Weights of a small autoregressive pixel model: adamw at rate 0.0016.
Rows from block 3 of a small autoregressive pixel model, named by matrix and row number. Rows with one number belong to one neuron. Each number is 128 + 24 x the weight over its row's rms, rounded and kept within 0 to 255. All counts start at 0. Numbers have three digits each. After the name is the row's rms in percent of the matrix's.
After each neuron's rows are labels from the 100 images, of 14976, where the neuron reaches its largest size: "strongest on" is what is common among them. Only what is clearly more common there than usual is listed. The data: abstract colour fields from 500 small random pattern networks.
# gate: MLP gate (model.blocks.3.mlp.gate.weight, 512x256), inputs 128-191
# fc1: MLP up (model.blocks.3.mlp.fc1.weight, 512x256), inputs 128-191
# fc2: MLP down (model.blocks.3.mlp.fc2.weight, 256x512, transposed), outputs 128-191

gate.467 112:106160118148130133163142106112114104130142141126092147097129133127140153102123134134118135124108131125140085159116152141087145103140107134129106149100118141153136122144151138122118189127148137
fc1.467 105:126136171140135110115099122158110107109153130106121150148097122136093097096141100110158137139113160130150143163127123075136130141111093142043123139128142153126177126115113133176118151149138127
fc2.467 103:137161151117171128140158069149112125096125101141128163156126093126143185140115134089139119108157161138114164176098123084177108113107115121085133129150189160122137103147122076106155151146157111
strongest on: dark

gate.464 105:151122098144103158122158117107158144149108122141096106111157154149132138158139158126110118139099137148098097140104157141102137172154101170141147129102064130130139175127113125160103103143109150
fc1.464 109:138122099149147122103117153145091100118141137131156124137166163126096116129159073117109107145091126110181140155135137158148122144128133139119148137099110162131164118134139127125115107125103134
fc2.464 104:101162118085152118171089091122117105141146092135078122130114121160146139112116149115128100096146101115127150122170139159140149098134155137121147124148092146151140179144156128119099112134139146
strongest on: mostly green; smooth

gate.100 092:117105118092137195110110138143136167097104144098110112131123106155147137139106066172117152109105178105152169141091116125166170117067129158152117138110177186117111123131139168099122145156046101
fc1.100 097:124080144114119152141123108089109137118129134105151135116127098137202110136116131100143157155130160124129135145131142121118150125120134143120117088152090085138160071102115107101123124131106143
fc2.100 098:108130090113101128169128144161093161127148097158186115099135151095130195160146112118106139106130123119129108098118144138121140113120097112113132111084145169118114157130147149143098155114091145
strongest on: mostly green; smooth

gate.494 106:122176160150156154129115137133105172153106143137125094131120165145099137159117137141129086091158158130129155091122158125101157177140124147136192093114115146134145126094129150130172097161126112
fc1.494 104:116166108097135091090129116148098095117074081097158097145120184132132122156154116146122127156157144115150159188142141061137120155113093153154081097146115168151128108128116150128139123105118128
fc2.494 103:121129126164107141117117159141113103144154109155127179133090153063139140115120106124111203129130132123146127128123086089104153113142142135122152170099134166128103110142145115110150141126138157
strongest on: mostly blue

gate.116 094:136113125141056150089112124134149131135109127129136132125085107124145086128122108144114084121121112125085112115071158141076127122166152142110130128125150137123075184166113117133179151128135109
fc1.116 100:101130136137122147143100104119114120137125125139146138134104115148158159139132139126113101139149150164140114114159148153083091113120138123158128106118135098140115166171120127140128132136126161
fc2.116 096:120086153170119110112159130102127131120118114106150096121130173142077113088140151108135172134116138149139131104110117158135157145118132133131121112105145135119155122165114103161122148121140161
strongest on: mostly blue; smooth

gate.310 084:170098100119172117098144156118147129119080159144145102161108122143116149084102115145118129122164124110111086050154136099125098148150077148128113120155142130119129159144127117086126139119141125
fc1.310 094:138085135141166147093136141144157090101139170125138053104140136098130117129101145109131170111141119107123141150107125190147143126107132119149128088191122149134126105170160109127110139139120124
fc2.310 099:135156129144114140112132093119124124202097142133158137103145168117124115136144097095105124098058157127124130115083143147133151143115152108105116081107128127124166196140131171178093105099122128
strongest on: mostly blue; smooth

gate.235 099:109106107138123159144156130136145097086122113106099099127163102122118119104162115135099090091131185125166155154123114160145125110174131113108107131106149144159108110114102127155111163095134141
fc1.235 098:100140137129162156143105122107131131139128148139100155158107130173147109117131113128133117127132119187143211090137144133123140099117136133120105104153212145101136130101076117086136115131096119
fc2.235 097:139144175110123105111156151113112144137116115117174108103132084106133136100086146109164165136128168121129086081127107129090164143107102121106099161093118132129147100136147141160143144170116156
strongest on: mostly green; smooth

gate.387 097:152102181115115162103110130108190133116115123125133111111099101165157135099146131147114138141154165160145123132125128119155124133106125143152153068102130091143128101147126107158087107133126152
fc1.387 101:138120115133090165142183147202120138099160136127140126151131122136117134131165136103179169096108126122144107125181135117112155157118161090137178098144113175164126113078157108161128138127129132
fc2.387 102:142129058114140119095140144123151110145164142142140103082133113103125107127156189175099128148124133134167135137135136127120080145153122138120117133143100113122119123136127147132158145126097157
strongest on: fine detail

gate.436 094:084142114092147099120118140133120139118136163130135137059154174153149062160127145122096128098131143116133147096125127145130119164115136127153155156113113139148106133136159088127121090118178165
fc1.436 096:153163144164121120135070111091123150179088104116100153110115164128137131105132158175118121125096118148148064101145123119129141154098126124108148175148145160094126117188120109133115158134159172
fc2.436 097:145091141126068082129141137127113113124121096129167109177098104134134130153088131114144105154097108129136132164137154083145123140133110130126131091081104127129131124108136149089123134161118143
strongest on: mostly blue

gate.112 095:153090151120129123108086162134122120114122174140121133126126108129181128158092136130147122159114123156142113130104094128165114115104112164158134135126151152092140133103129149132131145121083129
fc1.112 097:150176115132158121092098131140141106149157158130127109157134125129093107132155075124109134131131068082143147126169106087097166131133137098099149132136142141157109134164130141178164139125127124
fc2.112 095:151131110096153139135149166150148112093118120126130167151096104098118123095123119134119166110173144121124176132109115106136139130145131128131122112167114148127117105143114116131139109145167172
strongest on: smooth; mostly green

gate.102 103:082137136166140124143079149065125095092104108094142081079125123154075150103130160131140164154149184078087071189131126119111131103135167099134123121162112117138125141120090132081131152148154132
fc1.102 106:120132096109104094156104089135157122111126124117126144154157132142132163183095127120106116098129119100120140149109106103137185125090134161163154126139157116106136078130098113095086095143160154
fc2.102 104:086130110123118163133080091107107121143105115112156129111155099136120106108132151098127145136172148157148158113166121110117150075095163147097167136149155143115171125134101166142114133108130118
strongest on: bright

gate.422 110:160112105127105115151106110114117133137133112126077136108152151124107130159145118122160119115092128120111093159121157148132145176118115119126138145143121110107152158150117151119093110117151138
fc1.422 095:141116136132162124106164121140142118127121120155128108099143156085129091135138150157120164083118085128106147080114131145116103167104129142096160117095130064168109104159122110104083143134147118
fc2.422 094:134159123125154154074120146162143117134115151125130139109100106159152134123119120141091121149151128135164141110139101137107089076137104119109158117137149130137114121110144115077210148128144127
strongest on: mostly green; smooth

gate.455 103:138120129120140159109132106129113143127107129110102133134136114122102121140153110107120111127120162128146113135151136138105113103145098154130153118136148112130123128111145117106133133138108117
fc1.455 095:135138129143151160133149101124130085167144148108120136130165120123125123136101119103100151133109152128131126144105125119143166113124130128166135124097152129123145126103143121085134120158108094
fc2.455 086:121161114153115085167140127120104163128130142107133130151137141117100169122131158177153160097119121194134153143156136125092137108130146128130091124140096148090145099121134123153117088123117142
strongest on: dark

gate.246 106:137162116154091131094128151101132145138130100154146141100132205163117119056167121107165152116107111086137099126138126132142085091121117142147163128117153092111125123148119127153134082129134110
fc1.246 100:120126171181154146143120110151118161145132141129174117114091129150137109079116115144155122134103114142084093127170119118156122099104126131127169157141138139101083185165123084133104151148155126
fc2.246 098:132131114119147087107136148093130114092134143064106141153146157108136119121094101142113168105104134159079130130118136170140167159106129097132151095110143144122118148131092157103082134136136093
strongest on: mostly blue; smooth

gate.6 091:138124101118075132149115124084112082063075159126107075094142140127143126125107075119115163107130128109129119120109122118126135129138152147119082140111147083147124065094116126122148177117105082
fc1.6 098:153091139125135118152163177095150108157104157136146138076154142158107146134126099114114133168083109134141111181128135107176122162123118098127131144142146181148128089115136128147095138117160154
fc2.6 097:109144082100118118123138116133109090136119118156138138175113128126105128133135117127124156097130113132147098112156123119145164132116119130109114163166160137129179157125132108135176118124088102
strongest on: smooth

gate.326 100:107114122088133109135142188108130103117109076108125107108130132113112127147139129107115112117169130126140144103089153064136124158097128118110077090149139147107154133129116131114126112119110132
fc1.326 108:118103150117117118105205150154127137130138158134126126152109122155091106158108089112113182156098142082133120089105131173124194128119128114134147159132079200147127113153119119149092135111112123
fc2.326 104:141133104103081158087136123139085129165102101095130145141173153144127159159107154114133148146130109194131122168110097112164102136174135122097085184116156151188124166149113132150133145126143163
strongest on: mostly red

gate.465 101:119098126136134122124154099128104147129129128149097119134127128109126163161132165125132142151132100118164186089116140109135142163117103130123125133124162156090106118096153145109127125141130130
fc1.465 112:166072167091138158106146189109141099119116139084117152091145136091096159143104096157101116089145160122108117082117101146121118120117107080123114139138123123153160140127102111127087150168142130
fc2.465 103:151129150079140141092114113117147154130098148170091150132127111165140134089121081148161133135140143095132096127151153113102115151146129151139108119097147143095113114147156118119153097124136103
strongest on: mostly red

gate.141 099:151095124122128121087141149137166140077087122183163089166133127150152122090106124116127166106097109110096156134121123164170126107084117141157149087137111092155115127129146096102120149137147136
fc1.141 101:130151119157148086074143093124177101111133122143166170129143161116090106149157142106148141133139132112134113143116133104152186116117136094141178118148114146165143138124128149091115121144133106
fc2.141 100:116157097101121192122112136138104157149126103097104156115094162117145123084126157147107110132089165122102165126119098119123101106156115097125103140099175130131119148120150122180123119108170169
strongest on: fine detail

gate.21 107:094157112139130130108146140103154124106137142132102127155118140147116144143116134091138127132135131116109108121094140121120160150184118149103129118132136155119167088156147131123115114149138141
fc1.21 105:140133107148132130127110093145140175091120118114160125130123132150100118097145117168124094153139127150132112156152123126178119112094143184143111140136132099128134150156127127115119142116110138
fc2.21 106:125126128102141128146092171121142153136107157086120138118095112109124146162113167124098147114175156122108168141138116092123123118136130105150160061117147144153144086151108163083144143141139148
strongest on: mostly red; smooth

gate.66 106:160155094160147149121106091118147116137158133131153148085143135130134123110136152107111116138123142144083102118105148115096127124131141151106156106160126143106126200109127152137165139140150142
fc1.66 110:132147163137136152140133111123070159080133130143121148117069103153121110097094185147137174116120118109122113110133158110126114156076111142110142184137160144171113143132134108117139116141146112
fc2.66 106:152107123108149156130099152115128177128114102135138124127079121092130149113147143101127139130111134145065141126150098136132085117194141123148109121147160096101103101117127137135167156157126124
strongest on: mostly blue

gate.303 100:173106110129105127137132147124144071095165106094137157133141172121138160110126148117105114102105140133139119116117103123141104066128130131114118139185114093124112133125158139118155121131154123
fc1.303 098:120106129138097128114096133113089113110093141139165100085162141142112115097116103146129148140120114125132146141100135154143173143131122093159117106105141122142131123147121127101137135164120095
fc2.303 097:132077114111160103137162174128109098104121106154121110113128125129125152134125148134122130134121110129141093179145089082139090151156153118061141125130123106150160115107114176107091106098125160
strongest on: mostly blue; smooth

gate.15 086:128135091077145126103095120120081112151135141126120089164139108123120108113121120131194132136100112150154124102162131110116148134129100107151111116163130115080112132103151112112132084158122142
fc1.15 102:129141107095144086164129137157105147082138153129100156143156080137143155164148131071132131133084118116164141108188105154142116118114137130149132091081115132171060131124156092150079117120105139
fc2.15 102:129173136130121150115147115123163120113113120124120122137084176070118127124116123165128097101132164163121110127121111142160088139136128119133121120128165113125122159153142112114132114086138154
strongest on: smooth

gate.239 091:146118123106139146142117118115110110153133135100134091165126139082112137097143101106139131126179123187178133144120145138108158110119128145131102168129107120109144107067120130082119105122094135
fc1.239 098:126107113117104119129130103102144169121103140095108194157139144127114165201063059105144127112124105124125142157135134140121136114085086139127169114156118147147108108126152143136137117109096124
fc2.239 100:134116120104148148104125097086140133115108095125126121128133119119123149090167101143144174174116134157140139121137138167101134126126162109088133113188098158177096159153125189106120090085146117
strongest on: mostly red

gate.379 098:187104143112119084121138156127106151111142124136143125149177112148095165158147104127135135131115118110139147072128128142114149115074097103173124134097157134125111070076131140127077145104092087
fc1.379 099:144131116118138115086111108156077158121099164088153100138136133128142110113160129128149087216124130157157142085142135115119150095097152123130106131141095104197100128144112136129113112137093120
fc2.379 101:163136133130094129157140123123156173118114168080128122128122166162159157142154159129130134146097127119159146076154081122096159130132127122110135203098094178155156158141123113108104073100140143
strongest on: mostly green; smooth

gate.294 101:096130119114110122114099110117162111157078150155142111112124107164100094129113100100116154123150119099109089201086144158106139123085120136170156093157145136153111126151113112138095121104151123
fc1.294 101:185108060080163108145141095150162090058138147155160106143125132144107136111122124122142143113116125139147134106117111115128076117121158152122095118129131121102106129136139086121132130111115113
fc2.294 102:155084140158136107137158119109116165117096165115182116148138116164144173138091140091104097166115111137150162136158137169129061142116155124125160130135111140064100165120148139123141138124126126
strongest on: mostly blue; smooth

gate.198 112:137125142104114101163127153095145113101136168117124079126142150140128121102069135126178136107117149093084145116108141091136131138135112128117133113163124132103136143120127138087090150162129112
fc1.198 107:095090143084126113157128188149123151118133153134121136149112094076081153135123165148132096150112099126139123122103159164114128168106099114140150115122171139114119166170118142113140126116086146
fc2.198 107:106100112124111125112090153112135102121112109103131160100138151092140144113122076080121126121143133102120166143148158135141122187117149161108141105152130157107112120120125165154177108116130144
strongest on: mostly green

gate.456 090:145110083146087093118103175093092141140124124116157102100164164136098125135102130123171129139130111091170169111123141119135128136166117111167141115147116130123117103174145125105131133138115101
fc1.456 100:131180138133143129116109119103103120129136145132144107124105109163085171144150140114155104143145143110115105115132145066111142134151133101140127064177131172120165132149123121166099143121114102
fc2.456 100:107114107140113145141122110167095116138083122128140128132119104128143118148183090134108152136101079124100178129130160160126129166064110102119099097140073127109079127117129145130101147132147142
strongest on: mostly red

gate.492 108:112133147113151156141102166140134134146121094096126086115122129111114134106120141153106132118101143125091099089094101108077112093100143090104104126120092110134125121084118106109088136143094150
fc1.492 102:097168135095169087118162149168155160153117131127135131115104138130092133125114124135116116126074105168113097060122114108122114116099181136108115097169162121125123146146126106150146112148115129
fc2.492 104:127114133089137142123094117156121078172105101111124121129113145109152120155088168125094136138102158119111166127138151144124098093119120105150144136124155151143145147128146135096173144138132143
strongest on: mostly red

gate.484 091:148166207170134092151146141169134169093113162137145141112131130130131120119112135155135115114162091083131126141132157114105138142112095114129154106129108112161121150166149107093131149119096133
fc1.484 101:147137105106149093111083156124118175151145123087117146177120136125126142126122143135098147123133146154158168088146137096134139156151128136148141146146150103124102117148117087128163090124119114
fc2.484 102:109129130153149151143117123161092134135105062148141187116120122083130134114137128093163144123127145073141090050120128129117150116092111129143120120152079111117144167141129123139110113151138108
strongest on: fine detail

gate.217 104:114147115122106126119097118101095111123144127115147132087093150144131097149106096112123126170138146112150137135152146118116163134050162156119106168125155166159140104176114134103095140109137126
fc1.217 107:125126135125154149128136133089100133117171156121091174100125099132137123126093143130109153088117149099111099133162115139147143182152135109137125085151141128138133157135116126132150191128148141
fc2.217 106:121130176160145150129125170111126148150133071156097100144122162127107142080111160084149106160113143143129097097108100161155126090132144143119071113124123124151122126144103151105145113137146130
strongest on: mostly red

gate.211 091:110154101089139132082094160145072149153118162107147097129144177123125111149144124130138130116142176151148126122124113078128126093130129117139145055129117149083138100090151112138147046133140107
fc1.211 102:159125144107137109149129135134104125113099158100154103135163093177154181110158084116083112132154121132117065147144122139162156122134132146152118057135128064168095105150093135139084121113123158
fc2.211 102:164135135150126127138156149164125168106145141136136121138126156092139180123102142097147109133084069161131128175094100101155128145101130168120120174130119140126145127128124174133117120128125142
strongest on: mostly red

gate.99 098:129093111066103144155129123086146100140124081111138109135101129077093100099133131074121110131118135127100135165121131158128134140133141153143118145127129155133125155128126119130135125108122139
fc1.99 101:148110120087119105103118132135121132143121130162147113137123146138146109115100173130109105163079127075092118128094145116132125130117134151107167116165168143141081181135113141140145113172103083
fc2.99 105:157137130171103141114178166108097131089141115153147124184181106069130181147118123111127152149113125102141159077124165112120156075141134139121120144088131149113116117110129187124156153100114096
strongest on: fine detail

gate.430 105:093191128085125169148099147142103107149133124143132115136123202173086161072095118123128155135114114147148131105084157102095100142164132127158154096087093107108142158137146102146088106121154154
fc1.430 104:113156104142114118096197136076114133124156121168122144132122154123095140090163139104151144106118155103103115141126176127089143133116098132082127094170125137151134138114160117152183103126088137
fc2.430 104:121170122157134125095109162107164151137091119129142112112124126119128153132084155109128154132134093143123089087113165102131189123127156152173133131138161120133134141107138131108134110123134133
strongest on: smooth

gate.275 087:154079114102158165122135136126127118154109155082090091135128114142119144096163128100094154110167121065176096149197138108130094168134172139132136145132117153142096095113143137114116147095153159
fc1.275 097:156126111184105154142206100131162134134131118131135115142120138110124107083079136117074143114128114064125137100129106103096122151151120105111129140150092103132176145120183150119087163081137102
fc2.275 098:127140156119140153127085111111138127123154128145142161145105123110138109104116128117171156131165159183108126097062117145111111118143148124128088107124161144147116111139093090113098098157120187
strongest on: mostly green

gate.286 111:131081177114116131138107139134141115091115091092117125148108128122113138089125097112117132131113138096132120110132099110162078132075127130146084088195131129107097097138118150151114124115166143
fc1.286 103:128122166112159134134091163141093079120144107098134103117155116121128091111151091128139097144120144114131111212102136152151153085105135136158131127121103178143157153100108112137123123138140081
fc2.286 104:113156152113089143159151118117126094124128092106130144125152116098131156144112123130144151168160106123103152118132127102137112141159122107155152118136129138151147118107128166129136143084132164
strongest on: mostly green

gate.405 100:086101139141113129119101135131136147077153117120166148116135122165119148106144145113111143121158157125162098133110119173135134136087148123148112106101115163116101110154153136128130144141135116
fc1.405 104:065123109168126124087164113188159105090212093128142070115132128149089126116131162115123142094140136149169152117136114117114132164113133106120123135143115145090144101129188083128119139147138141
fc2.405 107:179130143142107102142106077127130141113146134142150133127072101114132120147145140111093131147164103095157136172117128119161125163128115126130151082147122115113127154098158125095127152129098115
strongest on: fine detail

gate.50 099:118140136112122148126143129154129110121122135164147131089138142120104159123146098166115133155116134129154113107111118131103133124141153132122138115131102165107096093173129093106109092077128143
fc1.50 104:158157146138141132156126154120092125152169116159124121086135163130132121137116133149146116138109100077121165112177132146120146128109130131114134183104098127117152100155101184118152108122135120
fc2.50 104:127187164111129121137169147135166080093073112150152112100140120113156118155130176124146126078154151091144154105133156115156144128123112135109080133121086150139118159176129132092103105107156130
strongest on: mostly red

gate.29 103:122127108131108094121114133122140114113130119133115102127142170110114080152137166157123097137131112120135089103116132084108120126107148123107125151145155103070127163109095096125079135147159113
fc1.29 107:100112122125136108097119145127108126139155090130136118118134125143123135152103133145091062126118126132127129136123103117144123153154109098144176113140090087162121107128128082177096100167099149
fc2.29 102:137090151149091122094141133109094126185093157133116100077115092096121143133107164147130147147111120133133095140113150126125133146122114141132134091099148144128038147128098088149136139134153135
strongest on: mostly green; bright; smooth

gate.234 101:133140112125081141117136108135151119132130097124110159139139133138134128161150099091124157108119138129138088180087127147090133112138114131128105121115161124133180105119141144124144118102084149
fc1.234 100:162160097158132125118145103121142116088114125151149153149097126123136094095105127144144108133111110099135162119101131100140103163157158141131085122110109129137118148086157153109173116108103152
fc2.234 100:095149127087129145151087177109119113115088145138144124146118103135129130108116130120122136127107112097147183112123180109154125133156118108112134165060076153150108169112123077133118129117096138
strongest on: mostly blue; smooth

gate.501 105:125093066145131096137101159114144131158097102128108158116146139145163137107164147111144114143132132141145103186109120121157131131098112176092119135131130161129133146094124116147130133116114154
fc1.501 099:108134102166109125138117172145131140114095115128163123150131112098191130107123148109162117137120123153143146090117147163174083126093142197148121137166149114099108155137126106152148127132128113
fc2.501 098:164105148137136118137100098078116178129144078147062108087114172170108110125160097109128147159124125148094171172087177099090164115144095118141133126171117150157127119125088130135131168124118147
strongest on: bright

gate.231 106:156123199163102149119090166097054120144129117124104136116081139130134125108158124111092116132138093154180141124107119154119091088136130147145114096150153137146141096090148119163147138130121118
fc1.231 098:147106131103098123069143159156148143127126095151127113110120113127118133105135094131114152088113117092128128150106143139131107160143138133143118115115135159147097109093159097156144101142155150
fc2.231 096:109123117117179124098109110108127124112090171076121126127113141147112169163107098096134142111084148187173120110132102129110124151066120095126142157157120095095134119096122135155116119125130131
strongest on: mostly blue

gate.287 105:128155159144136137115148133133141117154145135128092096116124178108146116148113135116137166167094124120182138129125115081120135122125100145164146168145119103147128096149143158137151115159145080
fc1.287 105:127123125108121087104117112104123144132105127160093119148144102104155132146083158143127129199151133114135163114118106075139141178130099119127122139125117138123140082134095126127112090119120106
fc2.287 101:146125109110096138140119111118132151105033134129138126121122147142129141128165142146127127173135093121107113108102139141141126139137165136086109189123149145167122146099155123106208128130100131
strongest on: mostly red; smooth

gate.363 099:178101127152105137141133144140148109143084123165142133168091123112169113112094152168119140179082143137132144126084112123154117133137153120140107172138109101098147151113104161148162134175125134
fc1.363 105:147140162186109164156109137168126115173101116125172103148102132168116104119131079148168133150126103122115081145153157141130133121184097135159135186157166122119158141131125109158115077165171119
fc2.363 106:158092120148121156137106106134091098092090138163148154130111121187141138095115134119099115135123134133144071123094125130127109113109137130107119127112119154162128145137130131067091139127143109
strongest on: smooth

gate.401 098:105115175138170104137152137115157133138140145073138137146099150130137095145116109182131152135161108144133107108118093109113106153116144137142120127157136116147133137094097112118154118113125153
fc1.401 093:167172108146122162160158118174137172146102141141118154095114129112091119104099131127126153131160109135134140145154127143097160107095163107112125178091182159160129111148078137128085153125119178
fc2.401 096:165127120169106142126147167113116123111100087124117125155092104139129141150122159124116091115103159162115137133126142156160114128148129140092074134161149176157125125124113139140140131113132108
strongest on: bright

gate.91 107:152155130164133130192106140098132101124101118116078144142122149126125126131131108101109104134126157129112120157147207168082117148108115141139105108158164153159143118149105092103123162151150165
fc1.91 094:153130137148159139160165103122133082145094135133161097130121179125111118160163101138084143119110150108101096145126169120085138130144143131105107124155111125110147116150126129123137169108137147
fc2.91 083:137093140119124129111084110138128136093113133147120116102132099101163108108106158116156147126117102151136120117126061134170139126148140122114145093105095103125194125158073130142135086125144115
strongest on: mostly blue

gate.249 095:114132136096094123166113186164093146161116064101090119159109118110117167136132146136135111137102126171128134155100123080139089098148111136077090149143099115119106135103164152132103092141102121
fc1.249 103:117160155113124135161112136182115138131142126122143151136102108116139118124121155133159137108104102171131156103105128160107118158136106148132127121160142116136120111091149114151125099153120094
fc2.249 104:113149133123099140146067156129135122147106113110088085166109124154117156131117117104108185122126078117157105123134116096120138109115117119138086123135087135150138128091133169093119104084144125
strongest on: smooth

gate.426 097:104130115161164143142127161138136120103145173108119151118153139142106128120148157137126141150150157145140110157113126139136136115143113150128159165131163081129117177130082160141124146157134133
fc1.426 099:122149133158084128084131157136113127130149127131109129114145152127092126138129153118175144142130081137130138116152135086155143171117079137122181117171198149087166122142141133167120109158123122
fc2.426 099:132100153105100136176183145097183143137127125120130122151144123142127137130137130081114129153145137152124129130119154136087097103107126129156153163149082107093093151172119135126140152148117162
strongest on: mostly green; dark

gate.496 104:131118106125146169121147109102134135126159128134130132101168126174087145124131145120116085127149113141148125131133100106142115126134155098159188146144141138119144090098114124149131130137120107
fc1.496 090:112119117104141149168094061134129185106146122166135142098109094157152093122093119156181115119091148130116135102105132110122152138091153143153121155094141119139126178103159112122127112153111093
fc2.496 091:117123125129108110129128126147117128122102129128140151169140105093179145141103097134120132146133123114101131133144091115199130124139112139115132109142134126135110146094122126114157148127134172
strongest on: mostly green

gate.420 101:146152145145145144130114066122143178148137104109137147101124156146091137115073136181081134101160130135112123158127184163059124136083119132131177146144157102142125110130106145162120124124151106
fc1.420 099:136140139169120113129141167093108096100151146107128130106135150137118107134151140090136098150129177102172098084184126156153174140148123099132191128163103140147134144187109128172107118150184145
fc2.420 098:163119127084121167124085115154125132112137107115124141159135134106104117118132108161121138124139117146087132147096179106078145130139109121157136168096171153118134139126117082137135086133155127
strongest on: mostly blue; smooth

gate.279 107:129124181115132131150157107123098159129172124127127140116137159109062140150179146116138108113144175146139078134136164152073141085150118109131138133121153095150161171100185141110104179135093146
fc1.279 106:145137140172141136095114097070098143092144189103125132148147100148145117148150149156121133113169133132109116109142142117132133151153147157094126156126146091105136163146090141098140131128141093
fc2.279 103:159149129137094192146129135148138133085165132152155113137105101106132137112155146133146140106123160099107120102118166124096166132087098083128126131064104105109129125102098118126138098133148098
strongest on: mostly red; bright; smooth

gate.224 093:131116118169109116132127091090120143155098149144097149139098138095117141139148114122118134158118131114150153152112172080119111094124138144110136170146141111119152132143113100150133119153136131
fc1.224 098:092172101121100153126111116155132087149157132107093058102157174121135167142125103190100107138135117123100145128122112089115139138084127163102076094145115117103139092138127119142161116113147122
fc2.224 102:197114070104140147132165098103109137120141162119100132110117164101146083089137191137145139119146102116142102126089152105124143107151174147152160124155127171144103119119183113180083127107112108
strongest on: mostly red; smooth

gate.161 097:151129114107182117187120129125127139120147144118104152109144116132128141100151088110088142135137138160120121152142108137115115138133149115124141145092180136121143113104097095138094151107132139
fc1.161 095:147150136081126155082106098179128089103107119095164104154139124132141061107161154144152126114117127108105137132082120112141127163099084133131094109133152149098147198146169044125150100099117096
fc2.161 095:070126126132116119133147136118113153152143113161099080113131138118150163123100097096138087137138119137097108161128185129169107157123122162106096107110136162149079057098123115146100141146101129
strongest on: smooth

gate.318 088:086109148140116170108092144134141114139085132131133101162131127140111124150120120152121115170108162173129138120129130105130166104108118121102113127089098135106131102163107093125141097171116144
fc1.318 097:103094099151139144148098124154179142115148118100159170111110133164124121142140121162127158124138166136078141171082117143122081124107131134097093140134127119118161114169096165095109117117171084
fc2.318 099:163165125138139077130142121119138160115118101138117100123148111146107160113088089148083104148145118100148110131129107113116136104103133123182116149113088084180131123145121164112107130160165116
strongest on: mostly red